A small audio frame classifier, trained from scratch: norm rmsnorm, held-out accuracy 99%.
Rows from block 4 of a small audio frame classifier, named by matrix and row number. Rows with one number belong to one neuron. Each number is 128 + 24 x the weight over its row's rms, rounded and kept within 0 to 255. All counts start at 0.
After each neuron's rows are labels from the 100 clips, of 14976, where the neuron reaches its highest value: "lies over" is the class under the peak. Only what is clearly more common there than usual is listed. The data: single English nouns, adjectives and verbs, spoken by a formant synthesiser in many voices. In brackets: how many of the 100.
# fc1: MLP up (model.blocks.4.mlp.fc1.weight, 576x192), inputs 0-95
# fc2: MLP down (model.blocks.4.mlp.fc2.weight, 192x576, transposed), outputs 0-95

fc1.194 [153 140 163 140 163 151 148 144 117 162 127 138 107 138 101 144  97 143 138 141  87 106 133 150 162 155 142 119 112 127 155 128 161 104 130 123 130  46 103  90 126  82 119 132  95  99 131 151 140 162 136  93 146 135 127 150 108 130 143  95 153  98  95 133 143 131 134 133 138 122 119 162 134 150 104 136 117 138 113 151 117 173 125 126  99 144 134 131 133 134 118 146 171 119 122 135]
fc2.194 [106 121  95 121 117  99 115  86 134 122 100 121 165 140 149 132 149 123 142 156 150 143 112  89 118 123 122 137 134 112 149  85  97 144 119 154 152 138 131 147 117 112 108 158 126 140 139 154 133 167 118 172 160  98 116 124 112 132 131 126 125  99 114 129 123 134 126 130 153  93  73 105 122  88 121 131  91 140 117 135 166  83 147  75 123 158 141 119 125 108 114 139 132 121 126 114]
lies over: /ɑ/ (29); /i/ (27)

fc1.292 [145 133 123 153 114  96 116 130 113 155 102 156 146 128 121 136 144  79 128 170 147 129 150 158 142 174 148 139 135 131 166 114 128 150 114  90 157 102 166 130 172 158 127 148  98  99 112 173 124 135 147 136  26 148  96 136 128 139 120 142 133 144 121 157 140 130 106 148 201 128 126 125 125 158 115 137 103 121 175 107 152 114  89 119 125 158 163 114 143 135 143 156  99 123 163  93]
fc2.292 [124 119 127 167 128  96 123 143 118 107 148 135 158 119 126 103 137 136 103  95 120 139 144 107 158 120 158 105 144  99 101 145 140 159 140 147 142 183 131  76 119 113 136 123 165 130 131 150 112 122 127 115  89 120 148 153 148 141 145 120 158 150 142 143 106 159 129 147 131 111 145  92 120 104 156 127 142 166 178 114 129 104 110 107  86  96 122  90 110  64 129 153 112 106 101 122]
lies over: /oʊ/ (33); /aʊ/ (27)

fc1.53 [163 121 141 140 144 120 131 142 135 102 140 118 121 145  77 130 133 117 124 132 125 134 161 114 160 110 142 138 156 141 151 181 174 145 116 141 123 111 156 131 134 161  92 165 177 111 156 117 156 103 135 137 137 144 159  89 118 107  95 178 158 123 140 156 133 111 148  77 126 126 133  94 115 128 110 154 157 143  94 124 152 141 107  97 116 109 141 140  98 127 158  91 125 129 215 106]
fc2.53 [114 143 118 155 160 145 128 134 149 127 124 115 116 137 159 139 159 117 128 143 112 145 106 129  94 116 133 137 127 174 177  99 172 132 117 129 160 153  91 149 123 152 131 141 116 110 102 148 137 141 168 154 168 159 103 120 150  88  99 148 102 122 157 139 160 136 150 164 145 109 141 149 164  87 146 124 136 155  91 182 136  89  77 136 107 124 145 150 115 142 133  96 120 120 109 140]
lies over: /eɪ/ (33)

fc1.75 [ 95  96 148 118 136 180 116 118 118 112 147 125 121 114 121 159 132 130 104 118 130 116 124 135  91 125 155 129 163 135 127 103  94  76 150 138 144 112 154 138  88 116 156 128 152 135  82 195  99 149 149 146 164 141 153 111 135 133 144 151 117 145 109 118  97  66 176  68 128 109 117 134 174 154 146  77 132 140 129  85 109 155 147 133 154 166 109 100 148 130 159 139 130  92 141 100]
fc2.75 [124 144 113 139  79 142 123 102 152 116 126 114  99 131 149 120 103 136 109 121 119 135  81 152 135 174 145 124 123 149 115 117 135 104  80 129 106 191 124 128 126 131 147 142  85 100 106 189  87  91 165  78 148 142 111 148 136 173 142 156 125 137  89  76 118  88 140 176 146 154 138 133  88  92 140 166 114 152 190 127 153 118 130 113 127 129 141 139 123 190 104 193 143 123 177 155]
lies over: /oʊ/ (30)

fc1.99 [ 83 105 111 169 144 180  88 103 112 158 165 111 142 105  98 112 127 155  73 145 153 124 154 117 127 142 115 118 156 133 118 122 135  86  88 156 139  87 125 152 166 148 140 163  72 137 119 183 143 147 156 105 142 118 112 120  79 132 162  99 100 108  98 117 113 123 129 114  96 117 138 125 127 147  96 118 139 143 125 154 166 123 102 122  85 121 143 123  92 158 126 123 116  94 123 118]
fc2.99 [125 139 152 107 142  68 187 116 125 109  68 151 144 147 141  94 168 127 119 130 146 114 136 119  92 125  96 103 119  89 106 132 126  90  87 131  90 137 124 134 146 131  91 168 117  89 123 141 100 172 149 126 109  93 118 113 168 145 130 136  65 102 100 119 140 141 142  93 106 116 116 138 146 116 121 105 154 112  94 119 115 163  89 116 139 102 157 144 137 111 126 121 148  86 148 145]
lies over: /ɑ/ (34)

fc1.132 [146 108 109 163 126 194  85 149 145 129 168 141 163 136 131 113 102 142 110 137 150 103 113 110 127 123 111 141 147 140 126 141 134  95 122 116 154  90  99 120 156 138 145 113 145 164  87 108 180 146 113 116 127 105 143 174 127 114  91 151 106 138 126 128 124 131 143 136 146 172 135 157 184 154 123 133 182 142 122 124 132 155  94 156 105 104 136 137 113 122 130 144 125 125 105 119]
fc2.132 [136 136 122 145 133  42 155  78 121 148 119  94  69 114 153 121 116 128 110 121 133 149 135 146 138 166 114 133 122  83 139 128 125 126 113 140 102 136 129 180  80 115 148 157 115 140 157 139 129 100 104 135  99 145 113 144 134 123  67 136 100  91 156 170 155 127 133 121 155 170 107 126 139  82 118 106 167 120 139 126 149 121 114 132 118 109 176 100  87  99  91 136 118 130 118 178]
lies over: /oʊ/ (58)

fc1.248 [146 116 137 114 158 139 123 139 134 145 136 117  89 124  75 140 101 105 110 151 154 131  87 123 135 136 131 118 124 146 132 112 144 124 190 132 147 134 100  93 101 132 145 132 136 154 120 138 162 146 125 141 153 133 117 134 169 169 102 140  90 145 119 121 136 133 101  98  99 106 126 104 142 154 153 121 130 130  54 107 136 117 101 119  64 147 135 123 127 132 166 104 124 167 125 137]
fc2.248 [116 123 154 131  99 137 159 149 118 112 127 146 130 176  98 149 120 146  99 103 111 143 123  85 110 122 136 192 112 135 119 124  94 163 160 147 164 154 148 120 139 124 111  93 165 121 135 148 123 118 122 115 131  98 122 142 152 116 125 135 192 154 143 156 103 110 140 120 147 108 144 132  96 114 136 101 106 116  82 127 129 147 139  82 126 106 169 144 186 166 104 104 101 123 122 161]
lies over: /eɪ/ (62)